{"model": "segmentation model", "dataset": "rendered dice on a table", "train_examples": 145000, "image_size": 48, "crop_scale_min": 1, "horizontal_flip": true, "rotation_deg": 5, "num_classes": 7, "arch": "unet", "norm": "groupnorm", "activation": "leaky_relu", "weight_standardization": true, "pixel_unshuffle": 2, "widths": [64, 128, 256, 256], "blocks_per_level": 2, "block": "basic", "attention": false, "upsampling": "pixel_shuffle", "label_smoothing": 0.1, "init": "lecun_normal", "residual_init": "zero_last", "optimizer": "muon", "muon_scale": "match_rms_adamw", "lr": 0.0017, "momentum": 0.95, "nesterov": true, "orthogonalizer": "polar_express", "adamw_lr_other_params": 0.0011, "grad_clip": 5.0, "steps": 5200, "batch_size": 64, "epochs": 2.3, "lr_schedule": "wsd", "decay_fraction": 0.3, "final_lr_fraction": 0, "warmup_steps": 1040, "weight_decay": 0.0, "adamw_weight_decay_other_params": 0}
Rows from block 5, named by matrix and row number. Rows with one number belong to one channel. Each number is 128 + 24 x the weight over its row's rms, rounded and kept within 0 to 255. All counts start at 0. After the name is the row's rms in percent of the matrix's.
# convs0: first 3x3 conv (model.enc.2.1.convs.0.weight, 256x256x3x3, standardized in use), inputs 144-167, a 3x3 kernel for each
# convs1: second 3x3 conv (model.enc.2.1.convs.1.weight, 256x256x3x3, standardized in use, transposed), outputs 144-167, a 3x3 kernel for each
convs0.240 096 [129 115 102 136 109 116 136 141 146 106  98 129  98 141 100 115  94  86 127 108 120 134 168 128 149  86 197 137 125  80  81  88 112  91 164  98 122 157 180  79 105 136 152 129 153 137 103  94 124 147 127 105 114 144 116 125 125 135 181 108 107 126  54 141 106 124  93 132 143  88 111 138 170 114 111 111 111 125 116  97 170 134 111 156 108 130 138 143 116 138 155 157 163 127 137 157 176  80 149 134 151  90 136 135 128 127 107 129 104 135 130 157 104 156 162 164 100 141 122  86 112 120 124 130  98 139 148 174 156 124 104 118 124 137 111 116 104 153 151 117 102 123 106 133 142 165 142 151 140  70  97  74 118  94 168 108  96 116 151 133 145 148 128 103 131 123 138 157 132 121 107 133 114 152 101 102 146 110 122 119 183 195 142 111 128 123 149 111 105 156 139 122 153 178 120 115 122 118 170 121  89 114 136 133 140 121 100  92 120 100 101 127 127 125 111 133]
convs1.240 089 [112 142 126 118 132 157 122 166 194 121 107 119 152 103 145 103 140 126  93 115 102  97 149 153 211 104 109 130 120 139  92 134 111 119 125 125 125 132  75 124 122  99  67 171 105 121 174 132 121 127 112 163 193 100 130 131 156 171 171 121 133 101 132 132 107 140 124 148 109 147  75 127 117 128 127 122 134 107 117 137 150 128 153 112 105 134 130  84 101 107 146  75 120  95  91 135 167 156 141 118 129 149 129 111 142 153 125 192 156 148 168 154 144 118 149 107 160 112 152 145 122 122 110 129 112  86 135 138 132 127 127  93 123 118 107 137 154 115 105 110 146 149 174 142 125 164 149 131 123 119 131 128 108 123 181 126 125 122 161 172  89 100 137 109 103 119 130 131  97 112 125 115  91 164 117 117  86  95 129 113 148 144 111 137 124 119 136 148 101 123 139  93 103 164 148 130  89 104 135 112 107 144 131 112 110 122 134 112 124 113 103 137 140 119 130 116]
convs0.241 098 [120 119 128 149 124 128 149 181 145 118  98 122  99 133  87 138 101 116 159 129 130 144 136 184 121 103 189 156 178 119 137 122 167 129 133 149 166 134 117 131 166 148 149 145 124  96 105 113 112 149 148 119 117 110 125 142 137 137 156 140  88 104 148 118 151 192 114 196 125 150 154  91 133 115 148 107  86 129  86 133 133 124  67 100 122 104 140 129 113 144 113 113  98 119 111 110 150 159 130 141  99 163 123 138 127  91 134 120 134 155 158 142 150 118 129 154 138 126 109 128 136 159 116 150 132 132 165  88 115 160 148 122 111 129 113 127 168 151 147 127 116  88 137 139  97  92  94 114  72 144 109 129 124 152 127 160 149 120 116 156 100 135 137 130 127 191 126 137 110 108 118 125 167 108 143 116  79 125 139 141 107 115 149 141 145 148 159 130 139 136 115  80  90 105 149 129 144 168  75 115 138  89 137 122 109 119 134 149 105 140 109 145 110 142 131 123]
convs1.241 060 [142 165 128 150 118  77 135 128 105 120  90 118 126 135 116 122 136 128 152  99 143 127 150 117  49 144 164 113 118 110 109 136 119 122 140 179 105 138 117 139 130  72 106 119  86 140 109  79 137  93  96 104  95 111 117 133 121 127 134 124 126 141 133 148 132  82 133 166  99  93 161 133 147 144 143 131 112 175 174 112 138 117 125 114  97 133 155 123 115 166 141 130 164 154 125 108 137 143 143  92  96 142 129 132 108 168 147 118 116 131 127 168  79 165 142 131 136 156 149 106 123 133 123 107 150 166 140 127 117 115 121  57 100 127 139 145 113 161 121 119 110 121 102  88 127 139 134 156 116 142 108 141 105 113 101 134 131 138 138 130 178 137 150 140 124 135 124 155 136 122 139 109 128  88 138 152 118 184 142 149 120 134 117 144 167 100 144 136 141  90 105 155 157 123 133 150 184 154 106 102 110 130 124 144 159 164 130 124 156 149 126 120 138 125 146 151]
convs0.242 080 [146 153 134 117  94 151 114 151 121 125 131 133 167 185 171 137 123 146 166 111 100 146 200 158 134 108 155 111 125 139 183 160 165 135 181 136 132 162 104  96  95 138 103 123 140 139 142 140 151  69 126 136 106 113 120 140  75 218 216 147 166 219 156  82  89 136 145 123 143 115  97 118  85  82 136 132 136 115 133 114  95 121 112 116 144 160 134 103 133  97 108 135 117 137  81 111 135 103  78  91 136 176 144 141 147 126 132 128 137 104 141 184 149 157 142 174 173  74 125 136 137 130  99 146 174 135 176 169 143 121  98 132 100 127 127 140 124 142 105  98 135 122  99 136 132 143 147 127  73  92 110  57  76 126 147 148 137 163 146 166 147 151 146 112 146 165 130 161 142 121 115 156 149 141 101 134 125 129 105  96  63 118 133  83  86 143 115 108 151 136 120 139 168 162 124  99 106 116 154 135 125 197 179 168 152 152 119 138 140 164 137 171 156 147 163 134]
convs1.242 152 [190 156 131 141 155 126 143 142 141 105 114 151 116  96 165 103 118 123 107 110 137 135 112 142 108  97 110 131 207 131 144 122  94 102 171 100 135 118 142 125  97 146 147 127 108 141  51 151 156 125 133 102 116 124 114 133 131 136 157 143 159 113 134 111 127 178 113 101 115 108  92 135 109 129 113 143 116 107 150 146 102 103 132 110 141 124  81 134 135 117 164 147 160 147 131 171 156 101 122 112 130 181 123 118 104 117 125 135 139 150 143 117 134 132 151 170 118 108 113 145 114 142 169 177 129 114 112  78 108 130 156 148 181 130 138 124 149  93  94 103 119  96 138 139  96 123 132  84 131 133 113 157 128 124 131 123 145 124 128 121 126 116 107 147 170 117 123  85 109 144 123 149 170 134 146 154 103 118  78  64 115 137 161 148 134 115 110 125 102 136 125 119  58  99 130 109 131  73 129 132 115  89 108 100  92 119  94 164 154 161 111 155 127 125  80  93]
convs0.243 105 [159 149 139 111 147  93 117 147 103 184 121  84 119 110 127 185 117 148  80  91 122 100 141 123 135 104 135  92 148 112 136 116 136 106 166 150 116  83 126 130 110 111 162 149 112 130 146 141 130 164 163 132 132 102 132 167 160 179 186 109 151 126 140 132 140 138 127 127  55 166 118 167 138 121 138 107 157 102 159 111 113 168 108 101 170 133 114 139 154 128 109 167 162 134 111 131 134 135 146  48 132 100 102 153 176 104 115 142 178 110 135 174 178 152 113 101 159 100 108 125 132  94 131 111  83 139 122 135 141 118 146 100 125 113 110 143 144 129 123 137 123 160 124 144 121  85 125 156 117 153 147 104 148 152 142 163 143 157 179  90 109 142 150 136 134 134 105  92 176 111 154 144 150 146 118 170  93 158 108 115 124 155 153 164 138 114 107 151 105 149 141 151 118 140 149 129 129 124 145  95  91 127 143  96 128 133 190 132 149 173 146 127 142 144 136 144]
convs1.243 105 [150 132 122 173 146 122 139 139 113 148 133 182 125 115 125 136  95 137 149 132 172 140 102 206 129  96 150 139  77 133 105 165 112 111 106  96 116 116 174 107 116 137 151 127 130 139 124 159 140 135 149 112 138 111 133 124 163 133 156 124 156 137 127 133 143 133 151 141 132 128 134 142 117 132 140 127 144 156 127 139 135 126 126 126 139 111 119  97 125 142 100 123 124 182 168 142 148 142 132 112 127 119 138 174 115 105 114 110 115 173 127 105  88  75 101 130 140  79 135 163 120 117 136 148 153 146 128 138 127 138 119  43 138 142 109 126 130 130 142 155 125 125  95 124 121 134 177 125 172 146 117 135 105 100 151  90 132 145 163 150 116  84  95 141 114 112 152 149 170 114  89 145 169  70 108 138 126 154  85  85 156 100 163 137 132 145 120 140 107 103 119 115 142 122 133 114 118 155 116 112 144 125 122 148 122 124 116 107 124 139 122  85 100 116 132 126]
convs0.244 101 [102 111 138 126 144  99 105  86  93 140 127  62 113 106 136 104 143 155 165 109 135  94 148 137 169 145 140 140 110 145 147 137 139 107 195 158 111 143 144 151 114 101 137 122  94 128 107 124 150 110 127 154 111 134  55  98 122 166 136 158 116 104 113 140 140 103 144 120  89 142 163 117  81 142 168 157 165 145  99 102 131 107  86 134 106 111 164 115 131 148 131 114 124 167 135 128 164 108 104 115 171 128 126 145 125 150 135 136 101 145 164 142  99 150 127 160  79 152 182 103 144 151 150 107 157 125 138 103 104 141 101 128 100 151 141 160 132 148 114 113 132 167 115 161 147 103  80 169 119 181 128 112 106 133 123  85 133 149 161 144  82 163 135 103 120 126 118  82 114 130 138 135 127 114  96 149 113 127 134 145 134 130  80 130 109 150 101 148  77 124 165 141 170 117 122 168 140 112 119 121 139 102 133 134  93 133 123 132 122 116 124 132 124 120 148 123]
convs1.244 102 [101 139 146 122 135 116 100 166 124 158 123 151 155 110 187 112 126 167 159 105 157 110 123  70 167 154 144 144 159 146 110 123 153  94 169 124 138 147 133 168 133  82 135 148 137 115 153 121 135 139 132 134 128 132 113 128 168 138 106  94 144 132 124 146 132 123 114 147 151 124 115 118 127  73 152 137 120  76 126 126 132 188 129 156 136 162 163 128 112 133 115 117 137  86  95 122 126 132 119  98 126 141 110 141 106 142 176 135 108  97 103  94  87 148 146 124 140 128 166 145  96 135  88 106  73 121 175 107 120 149 103 164 104 111  86 152 143 108 120 109 170 115 160 193 127  80 117 146 111 124 144 132 115 151 144 152 107  96 118 163 102  99 118 112 117 189 140  95  93  84 120  88 135 118 114  81  96 152 120 162 173 152 112 121 150 108 123 106  99 114 130 114 143 161 121 125  87 100 140 120 129 115 120 111 117 136 106 104 113 126 102 135 122 115 125 125]
convs0.245 102 [135 125 107  95 104 115 134 120 142 132  77  69 120 102 104 103 119 126 139  90 191 154  93 115 158 122 154 122  89 137 129 184  96 148  75 119 108 127 120 159 121 118 119 122 111 113 137 106 107  91 113 120 110 143 121 167 190 103  99 133 122 144 108 180  84 121 179 147 130 156 121 128 169 118 101 176 176 125 154 107 143 145  98 134 123 155 153 133  99 152 139 134 129 106 140 139 107 154 110 117 121 104 143 120 139 165 147  75 155 103 122 163 176  82 134 145 125 136  86 117 139 137 118 104 114 122 122 104 136  89 144  94 160 177  92 102 133 124 102  88 141 126 112 140  93 102 114 113 110 186 118 147 151 132 141 159 152 131 148 138 139 148 131  97  76 162 124 107 142 145 136 125  98  93 110 149 147  80 139 153 161 141 131  84 116 124  89 111 149 121 115 101 114 119 101 136 132  97 146 115 173  90 121 106 158 140 106  96 112  97 121 151 126 123 142 113]
convs1.245 084 [111  96 114  86 153  89 128 121 104 127 123 127 115 125 147 132 147 123 133 164 137  97 138 194 178 115 122 146 105 103 106 122 107 156 132 174 106 126 164 121 176 115 141 102 173  86 124 153 144 136 143  77 105  54 123 100 119 121 132 113 116 136 146 120  92 123 124 116 124 148 121 122 143 134 132 158 148 143 113 123 135 168 176 131 116 131 184 131 124 117 130 131 145 147 106 111 125 124 154 124 132 120 107 130 111 145 148 110 102 121 152  96 117 147 144 153 136 112 105 119 100 106 109 114  87 100 133 146 152 121 105 132 109 137 160 108  66  90 122 156 132 102  76  89 165 193 146 145 121 105 121 122 126 101 144 176 124 104 133 162  88 106 104 115 121 128 120 132 144 128  87 128 125 126  81 126 122  87 139 121 111 130 118 132 148 163 121 156 144 171 184 145 136 122  89 114 126 157 150 121 148 135 125 130  99 117 128 138 137 132 112 132 116 107 138 105]
convs0.246 099 [148 108 139 189 142 127 149 139  75 115 149 153 133 102 142 127  90 132 164 183  91 153 119 127 116  91  82 122 116 145 144 164 134 158 117 111 128  95 152 131 129 128 107 139 156  94 135 134 148 161 103 117 141 130 154  99 107 141 151 133 159 144 160 164 152 151 130 127 160 152 158 131  97 151 144 134  96 154 135  99  90 119  88 110 159 145 109 126 115  99  79 133 130  85 133 104 128 112 164 136 113 103 168 124 146 102 118 139 112 109 128 122 144 112 154 128 149 135 183 155 128 152 133 149 144  91 136 142 121 118 136 103 130 144 142 114 166 137 117 112 127 108 167 122 120 130 116 113 161 118 151 162 153 192 131 118 162  81  83 112 168 114 140 165 114 144 128 113 117 163 150 106 135 136 102 121  86 108 128 142 121 154 107  71 146 172  98  94 117 131 163 130 127 100 133 125 116 149 112 134 125 128 110 164 117 107 133 136 140 124 149 132 175 127 111 139]
convs1.246 068 [108 123 109 124  77 110 155  98 106 104 187 153 109 174 146 140 158 118 156 165 130 125 138 143 144 159 141 116 111  81 141 162 142  96 182 136 116 110 129  99 131 140  73  51 130 131 142  98 142 107 151 132  94  73 104 134 119 115 115 172 138 149 103 144 117 122 126 113 163 111 125 133 117 127 152 152 131 188 145 140 166 133 160 134 127  65 136 124 122 133  76 116  88 119 155 134 131 146 110 125 147 126 106 126 136 135 156 123  93 123 134 110  65 148 136 149  92 122 154 111 153 114 133 130 147 150  90 168 117 151 150  80 100  45 131 113 130 121 142 130 109  87  93 104 126 111 102 140 124 147 128 114 162  98  94 124 111 136  81 141 105 111 129 148 148 157  91 102 212 145 115 116 115 111 103 105 141 146 146 167 137 128 118 131  96 146 126 107 147 102  81 139 172 149  88 105 130 122 131 128 145 134 122 121 131 123 130 161 136 164 155 165 140 176 116 158]
convs0.247 103 [148 124 167 164  96 134 157 158 102 108 131 158 139 137 115  88  96  77  73  81 133  85 165  86 110 148  86 131 147 127 102 175 100  79 192 132 144 130 112 131 169 132 147 147  95 134 105 114 103  98 131  83  69 129 125 151 176 120 126 112 128 132 134 169 126 151 125 105 131 116 147  79 162 152 131 175 135 114 166 116 110 117 117 147 140  98  79 133 128 163 109 168 177 119 106  77 171 169 132 137  75 122  90 111 109 125 168 144 152 132 126  98 176 147 171 167 155 163 124 147 148 150 141 122 125 141 128 101 109 144 147 162 134 170 138 129 152 122 117 135  93 123 122 107 108 100 122 129  58 154 119  99  79 110 133 137  73 122  62 157 128 111 118 128 141 134 187  78 109 117  99  80 123  96 128 154 128  97 148 152 156  87 125 115 123 140 149  97 139 104 164 130  82 135 146 102 151 179 158 150 110 130 115  68 124 140 109  99 148 136 106 118 115 100 101 111]
convs1.247 072 [145 101  94 120 128 120 115 101  91 136 137 135 128  99 182 165  97 141 119 140  97 115 187 144 100 114 159 114 101 125 118 138 189  82 167 166 134  95  99 109 173  81  68  68 105 143 127 130 151 156  77 136 229 130 100 109  85 122 151 124 145 158 104 126 119  98 122 144 110 128 119 149 143 132 138 159 140 148 131 111 139 138 182 123 149 126 112 151 120 160  99  90 165 152 132 145 102 148 110 128 122 147 141 136 137  96 118 117 139 129 144 120 111 107  63  94 161 121 134 114 142 108 132 135 167 141 116 100  98  99 119 130 158 153 153 113  95 121 150 107 126 119 134 141 144 132 123 169 133 136 176 133 156 152 128 187 150 157 157 131  96 105 129 120 157 146  92 159 130 120 133 141 151 103 115 127 119 128 151 111  97 146 109 112 107 112 105 140 124 159 157 153 118 168 123 111 134 118 126 142 133 144 141 138 141 136 124 159  89 156 115 161 148 130 138 141]
convs0.248 083 [126 149 147 159 145 110 136 105 156 147 131 127 105 153 162 112 158 147 129 140  84 148 150 135 114  98 120 145 123 120 126 143  60 140 159  95 143 119 164 127 163 106 127 152  87 108  95 117 140 126 109  78 121 135 161 128 130 113  91 132 149 170 182 131 126 100 131 164 166 131  75 117 127 122 114 119 139 168  99  90 130 106 137 115 138 120 131 141 139 126 129 143 126 151 115 129 138  91  87 122 110 118  73 115 116  99 121 112 162 144 116 118 119 127 142  98 165 137 171 198 124 166 105 127 131  94 105 115 131 127 112 117 133 142 119 132  99 100  97 142  95 112 104 145 131  91 149 108 102  99 165  86 113 134 113 115 113 113 119 138 122 122 138 108 126 146 136 111 117 128  86 145 163 155 120 123 145 139 118 129 128 149 157 136 121 108 130 147  94 137 118 110 108 144 113 186 128 103 134 115 106 103 121 140  97 123 149 113 117 122 108 153 143 142 157 148]
convs1.248 098 [142 120 122 160 152 109 124 108 112 118 130 126  82 123 107 101 124 139 127 150 119 117 107  54 111 125 125  91 110  76 127 140 136 105 114 141 124 135 129 105 149 110  61 156 125 117 116 142 139 115 112 132 159 150 153 180 128 166 134 149 150 138 129 126 107 134  75 158 141  77 126 116 114 140 133  81  64 104 127 105 120  82 142 116 169 139  67 124 152 154 126 154 144 195 124 130 167  66  89 166 135 141 152 119  96 105 123 117 101 126 109 142 168 142 130  89  98 137 120 128 132  98 112 103  49 161 163 138 112  90 170  95 162 143 128 126 131 126 101 126 121 116 190 122 143 148 129 127 140 116 130 135 144 158 125 159  97 144  85 104 106 117 113  82 127 110 122  91 108 124 144  93 126 123 135 108 126 113 146 135 123 114 139  91 127 117 144 140 124 137 116 120 145 145 133 127 137 153 112 116 128 130 106 110 121 115 119 120 137 122 126 135  75 149  92  99]
convs0.249 105 [ 97 116 140 112 167 120 175 132 146 126 105 123 149 157 109 154 118  89 101 120 149  86 180 137 147 151 122 124  71 145 170 163 130 141 117 131 124 143 118 118  77 129 122 173 110 141 121 115 171 164 137 115 140 152 184 116 111 191 140 151 120 113  79 104 115 177 131 131 108 125 109  64 151 111 163 126 142 116 113 131 114 132 110 112 150 152 101 143 138 111 112 106 140 129 130 167 143 144  71 149 102 137 134 128 114 110 152 135 111  83  88  97 140 138 134 149  95 118  99 154 120  86 144 143 117 100 115 106 124 111 132 131 130 127 114 116 142 128  96 142 116 144 125 132 115  95  71 129 207  75 140 129 116 129 115 165 148  89 130 113 112 197 124 146 123 117 177 131 143 125 107 122 198 144 100 145 161 108 119 125  97 119 157 108 101 150 136 100  75 135 108 158 141 141 134  97 141 167 141 133 102 126 178  80 138 116 122 124 128 149 165 136 149 130 125 120]
convs1.249 162 [147 123 103 127  71 153 109 131 177 133 135 147 127 123 148 120 121 157 162  99 181 138 117 156 139 162 136  94  99 158 124 119 168 115 154 146 130 154 164 131 118 126 110 133 122 160 122 130 121 161 128 101 150 140 141 110 145 105 132  87 117  90 112 140  97 150 110 119 178 129 122 150 103 150 147 144 133 130 131 138 119 111 123 129 135  91 131 113 110 134  82 169 137 149 127 173  97  89  86 130 137  62 131 140 110 104 133 114 109  81 145 132 145 141 140 155 127 136 108  90 133 116 150 162 159 106  91 156 128 111  75 130 167  74 171 151 140 107 104 133 182  99 141 145 155 123 147 124 127 129 128 151 104 136 104 162 131 123 119 103 113 105 124 142 106 166 102 169 179 100 155 151 154 111 133 132  98 122 145 104  98 112 157  76  96 147 117 123 113  87 135 149 136 115 121 104 112 138 132 131 132 144 135 111 140 154 157 152 119 124 128  99 179 145 145 168]
convs0.250 103 [149 157 135 156 141 106 153 102 135 130 192 121  98 150 100  75  77 120 116 154 153 159 145 155  90 100 116 144  98  94 115 155  69 131 194 155 106 167 110 136 129 119 159  43 128 140 109 108 110 182 100 114 183 134 140 142  87 105 163 177 111 122  96 121 146 136 135 117 114 155 141 145  89 129 162 103 136  93 119 168 134 136 170 123  97  69 105 130 135  87 149 102 131 119 122 139 131 125 149  99 121 171  90 114 134  53 123 128  76 102 181 120 130 162 129 152 155 141 108 138 129 125 157 152 124 134 133  81 155 132 153 151 142 132 131 138 139 129 138 155 112 113 104 114  95  92  96  89 146  88  76 141  78 147 147  77 126 155 121 102 105 155 141  97 127  95 142 132  80 148 123 160 157 153 136 112 145 138 106 103 121 150 115 102 100  98 132 123 128  97 104 111 156 126 150 125 121 153 106 122 162 113  97 107 123  71 115 145 167 118 138 124 105 145  98 138]
convs1.250 049 [133 122 130 114  76 143 136 107  84 141 115 136 142 108 159 122 155 158 154 133 141 151 112  91 104 102 105 119 149 102 146 184 153 145 138 132 133 164 113 130 121 127 124 143 146 138  69  62 146 106 108 106 114  53 136 164 145 161 148 123 162 131 150 120 116 123 122 132 144  83 112 118 136 157 132 131 161 103 103 119 147 153 125 102 145 157 125 137 126 145 165 143 165 119 147 161 102  45 143 167 121 107  99 123 124 138 121 139 210 144 124 125  70 132 106 119 131 129 123 136 127 148 144 135 129  66  89 104 125  97  99 163  97 111  82 154 113  99  93  59 132 119 126 138 166 121 116 172 156 163 142 154 141 149 136 176 116 130 144 100 119 168  91  97  98 140 124 106 121 121 121  97 137 154  93  94 122 133 147 114 144 140 123  83 137 147 147 177 136 160 163 156 111 116 127 136 129 123 144 117 102 126 116 161 119 101 124 153 132 159 145 144 136 126 138 163]
convs0.251 106 [ 92 114 160 143 132 121  72 129 143 117  81  99 129 107  92 129 157  90 167 139  98 158 118 127 121 115 134 119 103 198  89 144 145 124 131 148 101 142 121 125  69 110 142 135  87 131 129 140 138 145 175 128 108 101 166 170 115  54 143 154 139 170 149 116 151 140 148 155 163 103 127 144 148 112 118 149 156 156 180 158 108 147 111 122 130 116 107  94 140 130 144 150 113 135 129 115 100 115 124 114 137 118  89 126 143  63  79  96 109 165 171 135 145 151 118 187 147  87 174 114 109 137 112 132 100 161 117 100 115  81  90  87  90  90 123 137 112  92 141 113 175 113  99 115 114 121 140 128  98 112  59 165  98 142 148 113 118 193 137 116 151 131 127 109 115 146 164 119 125 162 135 164 120 171 110 149 146 131 171 159 116 143 119 123 148  92 164 145 115  93 109 173 138 120 132 115 117 132 121 155 121 147 149 163 164 173 111 123 139 110 113 152 159 103 119 124]
convs1.251 111 [165 138  94  98 154 137 135 115 130 160 144 143 110 105 101 123 162 117 146 137 137 126 106 133 152 145 129 155 109 145 109 164 113  96 119 132 159 110 105 133 111 119  87 150 165 120 144 135  98 148 167 147 116 157  84 135 119 121 126 113 159 138 132 130 117 155 151 120 140 153 150 125 165 142 129 116 140  91 129 128 125 123 137 108 109 116 121 117 142 127 154  96  93 132 139 101 137 117  72 120 153 136 142 155 127 127 116 113 106 164 126 144  75 158 181  93  93 160 135 134 149 130 115 143 141 123  87 104  79 104 178  94 127 121 176 110 138 104  85 140 168 111 140 116 104 104 122 112 111  78 134 130 145 130 114 140  89  84 151  95 130 128 143 117 137  93 135 103 142 157 114 149 147 128 132 137  94 120 150  89 127 119 121  98  97 131  96  94 143  61 116 113 135  82 116  78 143 107 108 118 105 122 100 161 139 132 128 113 150 107 138 116 124 125 158 125]
convs0.252 103 [149 134 121 177 116 173 155 128 111  87 108 132 157 133 169 137 163 104 158 160  85 130 147 139 120 131 136 151  81  95  95 128 144 139 141  92 132 122  99 125 155 137 124 148 124  91 113 101 110 135 132 139 142 102 142 123 154  78 102  94 115 158 144  96 155  76 104 106 161 159 100 136  99 112  63 117 148 128 104 103 111 133 137 115 138 119 123 114 139 110 135 115 109 116 113 127 151  93 116 133 135 106 153 137 185 153 108 135 103  76 106 149 183 155 155 137 122 103 115 171 149 141 115 107  74 115 115  92  96 145 171 134 154 194 113 107 150 134 141 118 138 156 128 138 155 176 136  94 127 116 104 197 133 102 106  86 173 181  94 129 119  90 125 122 136 108 141 103 145 146  98  87 105 111 142 166 169 153  90 140 115 120 108 182 176 162 143 149 124 149 136 133 122 158 105 164 135 164 104 103 122 147 108 109  98 122  97 150 130 128 119 112 118 152 142 125]
convs1.252 134 [127 118 143 153  88 142 107 113 155 143 128 171 115  99 106 175 157 146 130 172 134 129 140 169 118  68 143 107 140 152 157 170 159 148 167 106 118 176 116 102  91 147 214 145 116 100 133 131 120 128 104 127 149 152 157 142 126 139 130 154 106 133 130 125 124 119 128 117 134 124  97 153 119 108 123 146 146 170 125 140 135 114 141  86 105 121 174 134 128 143 107  97  86 105 145 168 153 109 116 142 121 139 139 148 181 121 129 127 117 133 145 131 156  69 134 188 154 167 125 147 118 171 148 116 123 130 111 155  98 151 116 108 149  92 172 134 100 119 134 127 161 135 120 119 147 151 149 135 191 141  84 101 111 122 114  92 157 141 127 173 131  99 146 126 136  94 150 112 143 147 146 168 125 183 131 175 142 100 167 113 160 123 117 113 126  91 129 124 130 109 113 135 137 116 131 118 127 187 123 131 118 139 165 168 119 138 158 142 111 141 135 144 163 115 105 154]
convs0.253 088 [145 117 119 133 163 105 160  76 102 101 102 164 146 122 124 113 130 192 140  94 114 121 108 136 145 140 137 116 116 121  76  81 183 118 139 119 121 117 104 139 125 203 134 114 155 131 137  98 123 119  96 153 122 118  87 139 116 105 122 103 122 117 119 144 121 132 108 132 175 140 127 108 161 126 100 117 122 154 180 140 120 138 134 145 109 130 169 112 120 162 117  98 119 119 142 129 153 136 141  83 113 101 124 132 142 115 133 126 160 103 149 144 149 138 109  97 152 111 128 124 126 117 100 124 137 144 186 104 153 129 155 177 102 118 124 127 144 137 141 144 109 119 106 121 141 145 109 123 108 151 118 142 162  79 121 114 112 131 115 121 109 107 115 114 137 134 130 127 106 104 110 134 126 144 160 135 128 139 101 129 154  85  91 167 161 177 119 152 163 144 123 120  86 113 114  84 187 111 100  96 121 110 106 100 123 120 173 105 105 128 111 123 133 124  99 124]
convs1.253 131 [141 136 132 117 120 118  87 107  99 108 107 165 146 141 102 113 119 125 109 127 147 119 154 117 145 126 123 130 104 105 130 133 121 175 129 134 141 113 103 127 141 139 122 123 129 173 122 105 127 111  99 152 121 153 145  97  91 118 127 136 145 165 167 120 124 122 153 129 120 121 135 130 117 100 106 138 137 149 123 152 115 189 107 114  84 105  97 177 144 116 143 165 127 157 148 137 141 114 128 139 137 129 122 139 117 104 100 141 142 117 127 146  99 163 144 110 164 117 105 112 101  88 144 112  94 114 130  85  96 142 134 160 144 130 113 113 113 131 177 139 125 134 100 132 132 154 118 193 122 120 175 145 122 152 161 138 142  96 100 101 109 115 149 144  95 105 102 103 101 138 156 116 146 133 123  78 129 134 103 107 119 131 146 158 122 108 120 138 147 141 128 125 123 107 114 123 167 141 103 115  79 100 118 122 104 101 128 129 108 104  93 100 112 100 123 118]
convs0.254 092 [ 86 111  99 117 130 169 171 142 148 160  96 130 105 151 126 157  90 134 111 120 137 103 136 133 155 121 105  99 123 152 134  53  80 132 144 100 122 161 109 108 107 105 131 112 135 123 161 138 143 188 131 116 128 100 124 132 140  94 165 110 148 146 172  91 130 159 141 119 118  99 112 118 163 190 156 170  96 171  98  81 119 146 152 151 125 159 104 124  99 120 172 150 139 172 125  93 164 130 118 149 178 154 109 116 138  94 100 158  97 151 101  88 173 127 149 190 106 157 122 126 120 142 111 127 166 137 118 109 114 116 110 119 121 140 164  85 120 155 119 122 132  93 123  69 107 107 131 142 183 101 108 149 106 145  98 170  88 163 129  97 104  92 134 140 145 158 131 128 152 106 101 154 144 143 105 136 120 109 120  89 166 157 118 131 120 124 129 109 129 122 134 126  89 103 119  99 123 119  86 112 121 132 145 108 152 121 121 117 106 141 153 114 148 111  90 113]
convs1.254 083 [117  86 138 155 120 124 122 129 154 122 127 161 137 119  56  86 157 125 152 160 117 105  81 130 115 110 136 134  82 124 131  93 139  74 169  82 154  89 135 109 143 114  93 118  94 127  87 133  82  80 153 132 146 126 129 180 183 146 144  83 115 139 148 127 120 126 119 126  97 124 147 113 135 125 152 112 111 125 105 129 134 124 120 110 178 155 122 131 121 111 146 138 113 145 185 135 126 169 144 145 142 126 136  92 147 103 128 130 117 164 127  98 126 159  77 101 139 101 121 151  85 112  91 121 157  68 149 111 107 145 120 133 148 125 141 142 124 105 117  75  97 142 154 162 163 127 119 170 120 117 158 195 127 102 135 139 100 144  84 148 138 143 127 111 105 132 125 131 155 141 129  98  89 119 128 140 112 136 117 129 166 137 129 119 101  88 155 141 150 147 166 140 136 125 144 104 151 134 123 139  96 141 145 151 131  92 136 121 121 149  97 147 147 141 144 120]
convs0.255 103 [135 147 133 145  99 138 109 131 129 155 144  76 112 130 120 149 175 130 112 130 113 145 136 102  73 146 132 129 111 139 111 124 158 158 124  65  96 165 139 102 147 114 107 137 134 144  92 121 112 153 115 132 145 149 166 136 120  87 112  83 120 125 112 109 125 108 103 136 182 116 118 178 163 131 134 196 167  95 102  92 142  94 104 140 126 114 110 143 142 105 112 157 164 120  94 149  93 148 101  93 114 119  84 124 124 185 140 136 108  94 126 124  76 128 180 158 134 115 179 108  91  76 123 113 150 148 134 145 120 119 144 112 115 104 116 155 107 116 121  99 129 154 148 127 150 107 116 102 105  95 135 136 181  97 136 190 151 106 133 110 121 146 144 123  88 130 113 131 123 122 119 118 111 113 132 118 110 142  81 150 101 135 142 126 114 162 149 130 119  95  71 107 151 174 143 146 124 148 125 138 113 138 112 154 112 121 100 109 128 106 123 108  84 139 132 136]
convs1.255 074 [148  79  90 150  99 103 145 116 162 122 137 125 110 113 156 119 120 181 129 101 110 190 114 189 151 199 124  98 130  92 137 125  93 128 162 149 166 125 138 100 121 120  78 112  36 136 135 151 129  79 189 129  70 112 130 125 158 181 123 157 112 118  85 111 112 134 122 118 158 134 141 101 113 124 167 139 164 159  92 142 148 150  96 139 126 115 103 117 167 142  32 157 100 100 174 193 101 142 162 148 174 114 105 104 114 123 140 151 120 120 181 132 102 131 130 153 101 172 124 121 138 143 163 166 115 131 111 164 131 127  75 107  97 100 124 150 119 118 131 136 117  74 119 116 184 116 133 138 172 193 153  93  71  96 114 141 144 109  95 132 142 146 109  92 129 131 134 127 112  85 125 139 130  73 161  91 152 134 120 131 138 107  98 110 155 129  92 121 126 103 134 168 130 145 142 138 157 189 149 137 143 147 157 101 159 132 144 146 131 169 140 113 162 127 130 170]